Rows from block 6 of the image encoder of a small image captioner, named by matrix and row number. Rows with one number within an expert belong to one neuron, the router's apart. Each number is 500 + 50 x the weight over its row's rms, rounded and kept within 0 to 999. All counts start at 0. Numbers have three digits each.
Before each expert's rows are labels from the 100 images, of 14848, where the router gives the expert most weight on average: "patch colour" is the nearest of a few named colours to the mean colour under the peak; "strongest on" is what is common among them. Only what is clearly more common there than usual is listed. The data: simulated grey scan slices of phantoms with and without marks.
# router: slot weights (encoder.blocks.6.mlp.router.weight, 4x128, trained with AdamW), inputs 86-127
# up: expert up (encoder.blocks.6.mlp.up, 4x64x128), inputs 86-127
# down: expert down (encoder.blocks.6.mlp.down, 4x128x64, transposed), outputs 86-127

# expert 3
patch colour: grey
strongest on: belly; crack in bone
router.3:398498543449462514511465417455461559532504555569494476585560474458462481463521572548521555473615439558504496480436447474548630
up.18:434566480555446436556474523564519544441527574482503495426520470409571469529574526431514494404579543473525500468589522425497470
down.18:461480484492570439513546446537533567538462484497546550599474463507433458526504498578560534561470445534603555498604487398520461
up.19:350538523505574498562470454567513530564489521524566544371528396476525464499550537457575418591503562548532465527537479468504441
down.19:467511395461495568508408581485522510502488453520429518583547445538498498478532510475439492483546438396397552446463520564458462
up.20:489559458523430463603562467508471460519464530596488491478533568464501530494502495518542475440485577489626487500509513469441422
down.20:460554479410474426440561529559489482531518562515534539555342435470519496432461512436502556471597503531540458482567512504426521
up.21:511526537568518569454490498509389443456544502566494511463503433552521469386490489511431530510511503547505483505489405564505460
down.21:486515575558556497495454522541469448511534529441449499441486549476517380515431477402567529530502512498454549496494614558525439
up.22:580446559531500460481488586523502514519526602502598575525454481449501573462522447490498520529554524481591514481531445520552458
down.22:463486538435483575451477525462535532449409435439546449564481473524530506536445436483499442533471534625523515560517653514553541
up.23:515487457445485551566356540557518535454543318479583533490492476497479473518479572542572558511553502450433472558405505533433562
down.23:507479483415524485516451554441474457503572594611470470628514482510573460613444467477473521548389464500458515443546547471507576
up.24:572600543514467454550377476511448425488421558421420370497551465521590458554537496479416486451435461450487624460433485471514610
down.24:565520456512459531423472453453490416506529472513540466525554522539461586447407531511437368470538482461473457510484601516447485
up.25:515521575534497481448365544443401465567441528498516500576450526489435540429513500533483520527473406527431557508487533458530513
down.25:473548568566489364458489424498455442547388451603396574488499521481465578562493503542448541562499469509512508545567477607537498
up.26:437520517469532596455507498503541521580489537539517560530503583525425468515438521460484488543489499531443412429547478461476564
down.26:442524531539499445409536487493422565445471500474531418549525520461494428535492525458419466453489537398467524521489487477500595
up.27:451461481545437497458490439461452530481429452481507422516476550625407517481466532525496507565525492571480521445540482521464447
down.27:512504453567493476400493552490434514473428606451542456564535507519456508438511449437481494521512537455473488544467539581469471
up.28:481531539469461444464467591456538597462434420568449520599531430536490543584582558529560526471528515484521489467509446480494525
down.28:523517413522452516555539509457454497381467572506548468484436496455502549483515531422466489518503533529477494514535534513457438
up.29:489526575491517446529397551470449497486548517472553539533432564427539498477494542490553539446512472549535578466495397424483447
down.29:578416524554457486517544541482491454524403409571558558580538474561501639406537478554461492527527523617467491464550427490525531
up.30:424527551439440507496534424492432520494445466539498494422549432560599411415562488495396455483459573580505611533456436460487579
down.30:590360597493460574452530499551501501433458575481450519607484577422604546497478498469497468527472429492550555486486607491568424
up.31:556498584497460533532414526457510463497395418512440500465418477550508428561564425484582511538442458585443498594485532475531465
down.31:480565463451594506523404519446475527405507515543461572560470514461597480607480473470478521548505451481475510539535554504589499
up.32:539547442494396531536630590454558482449524499434494506424481446451513560501548535494482542474439480486468499571517522557477453
down.32:487546478474526539489402507520574501473542637568508480492482500526532509581543493508650397521605438489491588457461455567518570

# expert 0
patch colour: grey
strongest on: limb; bright spot
router.0:516566417563474495486445518408460451483420526590498509493561475446521580523499548531501470511513522578490508479586442481466587
up.18:515519488568513459495476444470515502523543561510584547574551482571487416480474466495502473573494513433453418575389508489506532
down.18:518509492534504456444526545520556514518522530492511543454435436510450476497512463493498503569487496394467443493421450554544511
up.19:396503539517514518550502402491560540454473441456618545567472461548520473422599516518492473406487619444540571511514536580488471
down.19:583562529468514572514523440487590480478476499510587485514557488504454441546517529500469470555448472463392512598539502433408394
up.20:449477431507476493473601393486456460513549526502460558568534489518504560482379528475504514490580404466495540482527489485461414
down.20:592545583588501513522536545512523462660519490594514548477489465432606489447547454450578412566479640579526490456458497562539474
up.21:418465526517460488504475485549492543537434546421467545535440473514506449451467592452459593544445447446504407421496572503450586
down.21:497452487443482484604486563453511495529555432513521437504487407406527450425449471552576413514470517543470521450486457595429473
up.22:571544477556451475547423522457565470513508477550518539457510547431616521435419477521474502484499529525472620537448499548504490
down.22:438427477501483446473466515477473560595496583500576451415517426494529414346512537458487513483500485575543596534439498529529533
up.23:440529407531560529481559487522498506506436506542461513477451534464464515550525547536521562470550597549502537518423403454455450
down.23:551447463523451566404435507454557492492609470522535496546481457622495486516448543470541587528492533484498468529519568525512530
up.24:447451453527430585465486449487434464417526544546545473451507513464484486527482456566570503523403550529471465500481506402499530
down.24:413460516526553377503504579497462498482479533508515433445635491521491497482419501518478528555374454554458514486629447556433560
up.25:504478573410580481426483481484477515495487447490507534520610524482468454494482482548563539560525438493592496464473424446481444
down.25:427531505547435438542454556550437480468468503500570500448472523497502538501524453591498523559571517482548463537484512570441435
up.26:455524536450478523511480410468508564576486447519464521522483539573459507529383500461395523516487430533546520462549450604516500
down.26:576545442475584474443510536503579487533481450531548502465557589538511465539491551463500499589566545530498476369589430477622463
up.27:495513508461497469541556595520558476500540491487393552502492560478555592505374513514503503425561422561494442519444451538491482
down.27:483585512501531497468382539418492438443526502478529487498507507477416515468426583562503481476379518473414427520508589497460477
up.28:480476530494443523473563541467546522538468503407504475540452468518470513500458395521507445514499379425547488551512443507508503
down.28:422548466473520453418448503443508519489434524490541539545391479523514556516509460463410517550493480455439515349448529537513575
up.29:518486567465529487515497407420448597543513458471547577623596425525509509510526531582539454443511459434581488431491537523482470
down.29:557469511583567417416598463394612461581437537479524504527471482486400504504471518568527520553491481426474483477543399464473409
up.30:543533511517418480522486459448544583421530514432521520534552464568518484500566546458514451517615418502571552522469480567581495
down.30:465442470467501439494393464519471468541456443484509545477401507422426480443548452559470560508485515541490469402515501501495512
up.31:441491490484596478490463493475527511507427480470478522487437507580545477545505497526547490488422503616610490455457437418501476
down.31:547516484544506527501572588573576482452457533491405472397541432618424436476572440453544442500609455547486494570492538492474493
up.32:449505553477561546599485515546484524537419554517514533551496472445560518528508477521528515468522425482417448432511520521463568
down.32:461472547491450464482425449527592579456475433505478467504509411475569457610542524566589440379472495473450530501522510410490428

# expert 2
patch colour: black
strongest on: limb; several spots; side: right half
router.2:464546483622506537498456484468524463473414520524496584553583442467555497553496514490502572487500572516470535480548473464522507
up.18:443517494550552522617498524509463479474523542475497509506514573523596556491513404486502575490428458515451468507528541409460580
down.18:470485461438475395496535448479587488522558532492420473433502477594519483470520550536541471483428515534563473479584516532430470
up.19:473504551488487460530483499618459483531433411473514501512504455519510397566582538466438580549582474516483497445419454510477576
down.19:523584507620331516534414470451496552495563574498460436408497473524540578504532582443495555499423535495507415441448526474547489
up.20:475503498507552488545468512562500423470535568530501515588552541497504503540470525484578452510440513473536472475540474457451503
down.20:453468569513548497466467597521491515507464505493500544594579502443553508582550502545481571513533534521457480485494432533509487
up.21:619500511443538522517540503534532565511633566554548543485588602436549502400534569447538417471520492453523456515518599507495454
down.21:532451511536460570470471613414433574449480517581569540534438448511490471576510512458577495521461590509399530484583451511521469
up.22:480486528511541502440495327493484535474501430563417432450491455554459549443448426541460430545563590531579638434526456495458505
down.22:546495457509528526462582555559454514470520461425592539505459482559479469480541444568470529484501568600519460507545489493542464
up.23:549440582509549507441559523475505536450539461470538520523501497545361522511473472500483480493495503527462458438452438545526528
down.23:416579540592453594408476453574453521532536478576441505464590553554547473509434569526517512553495573474531499433554531509498554
up.24:469463591568524568456474593461538496467659421523426514490381540396523493506486496471454443481490469562488613468544470492517437
down.24:562517448502520469482434538436502551491555551440520475495504542583482441465545529522609471601500420600558571595394475593508565
up.25:476453484528435553554565485461501491460496605501535543447530426476483487444490411498386595531511425529511403487518433573456491
down.25:503509471503427487443515464471533551495455504472545537467547598452503512561418531396513439512554482439497552362528474449480457
up.26:469541497531556496407476534455592516541521492471441478492546457538526560551555561502564485545602495544447434527562456426442537
down.26:481419471551424488437539525547457445451435501504504473421502406480452547505495491525580518396490500466526538566490523440482469
up.27:496515487509493530486465462423522679546466528474436549471571485559479441531486536509552534536551462595514431472452445497518424
down.27:461535512447479539554514565546484522534575485496523421465579541450393495530502545488455577533541524428518479381522543469457481
up.28:512510502555486534504553514471435560534622509587490477495406516477446418411557498430462528467460512386449527435449567445448487
down.28:469468467479552557529466507503489487461573483477471541497446443539568568475521500482416486432551441537578609418511456580435482
up.29:552447535542578503436502385451515591511524459487480584525546550533455481459585519545418501441607647540513496481503545574488469
down.29:518392436443459548468557543472623486541546560501523506521523526523507473427520547488530478461394527503459525397535517473452518
up.30:427493493478367567495528457475412519468421513425451604599467531491479434479532462470540475453533500437503606483423531480508479
down.30:516527586504513498451498536477485443547532501593411439367553528425461517542461445527542543508500429428571523465523505397491538
up.31:517486407406479398450464481497503460522498477456497456461592550409532436411467536538553565557487496547452454537494503529419606
down.31:457366522552497487416475544490422545559450479553470445490414593534466554537476528612496563481535457440465437400476463488543439
up.32:389589487472558559467543480558458477538539546577571418551509475480599507511536474546501421512553541430582561497537504493486497
down.32:518414508515508535420461446478551575535437496520518650514551527504497505490445472437529469522505441549476523564491479452521426

# expert 1
patch colour: grey
strongest on: belly; several spots; noisy
router.1:479464478555517485538501440458504487535468523520445530544507507382582550517481486442599494419594470517510511441542428488483528
up.18:573541519510444513472492465514391493527508525495496507549590580494427560313536592573495513489511538517492493512506453520483437
down.18:599497496498412435527515503433517497596511554435536555518614498529500508557536441536505431463494564492562474506458519435519547
up.19:553525518470341519492523511543487583498484480487545495499571530550460499502495454461517507570548480487539505501447530454426499
down.19:470526534550470549545545536412457448508501565538486555540461559499455509580527479487477485493530516544463492475530535527446546
up.20:637511531565494543566500492523518376508525446543518570519463471518486432553485440498554440601553481482500488423530478538558586
down.20:525507498428461532506455422533463481472444494591470493533524513542504476565478378582552478444511452561518467590466420554504480
up.21:560531500495527524405491620395489574478544544571407518422462485514537474459486461548513524517449565502551566497381499541450470
down.21:478378494504521485388546543642423555486491537546503518498455557445519515457476512581515474454515527493569452426522439472592528
up.22:513451458400437594513550417424594503485475473432548549556473506501396444559479528517488494535534452459480513486540423462588543
down.22:448439489496446454455451487472566509530446405501536406584392473434431478520518488476515510478597487476506482407534554566450510
up.23:379438399501536514512496441547571574514574494563575499465498516408544459434534507408471483446483472603512449600518452460514496
down.23:469510501535457536499547487525579531451514651526548503602448565484613564549542504452470409511487500468574570412568560444496481
up.24:597525465452523545564461540494588532430454500506535507509541586503546522492434595485533520463497484530504444523485484454511479
down.24:561500538510527512561532454489559499589412487550511494494384388471516572594433513563479426420485462482588478493487494531580479
up.25:429498501544413480457515436499433501488552542518382445533504483435468428459442515476517481514477457490582456515384499477473561
down.25:502611432464517413424514492447477467514493531421482471450578533469488609511382550441507573534576498481452631469492464442555538
up.26:476442424512523587635529474415514448488559488568529510557549484507474429521383500524512531456542495544444492521654505478597458
down.26:543497475493483447506535469506466485459466387574472497566400454422515546444567549580526543472513498494543519469490597374549463
up.27:547513512447484444524511545444478496424516431568457519555460548506550549464522467446571478549460516411490508478539578479520610
down.27:493530412556518490438489560520415525546519430501485582559558431499485421473454428526452473471534464622531496474471547478469448
up.28:478426534540403559483543468508549592584534490609483510509521518452556532430540464474459417487491455559577574469492498472462471
down.28:486481689551550464428474621514463509453516518538434485489431499438486495482537530458543514495387573508481482392425465552481557
up.29:461538497380518426496470494477522506467545371507411584511499363492469563445480453480496414504420500526521467531474455498454568
down.29:438404538502560511457541492511513468493552544445512582479477492472440536462546442434496567546535550520508438482508546460416505
up.30:564511495567479532463571449425555474390457498548553599525488457378454458487602556453507524521499472454522465510503513384549585
down.30:427573442473550515524528540441529372513412548452468475541460570533456477475517500469550489425465449352524543506450513512573512
up.31:512580475605535475531514454501502618494462438543497483564475431335480525550504476496527518471428440459540467440543530542570539
down.31:505488449514446422533489552489528526452445503353471419483559553504523524534428500433500501525474456401622401540453443521407505
up.32:563465545453506479531506453534557568498454482547547482485528452561475389416524559362561550532491479530498519516460398471513565
down.32:510431524517571471381499589476526509504554424500501508478567534428451453536422569520500490549483552492450547565503526472435602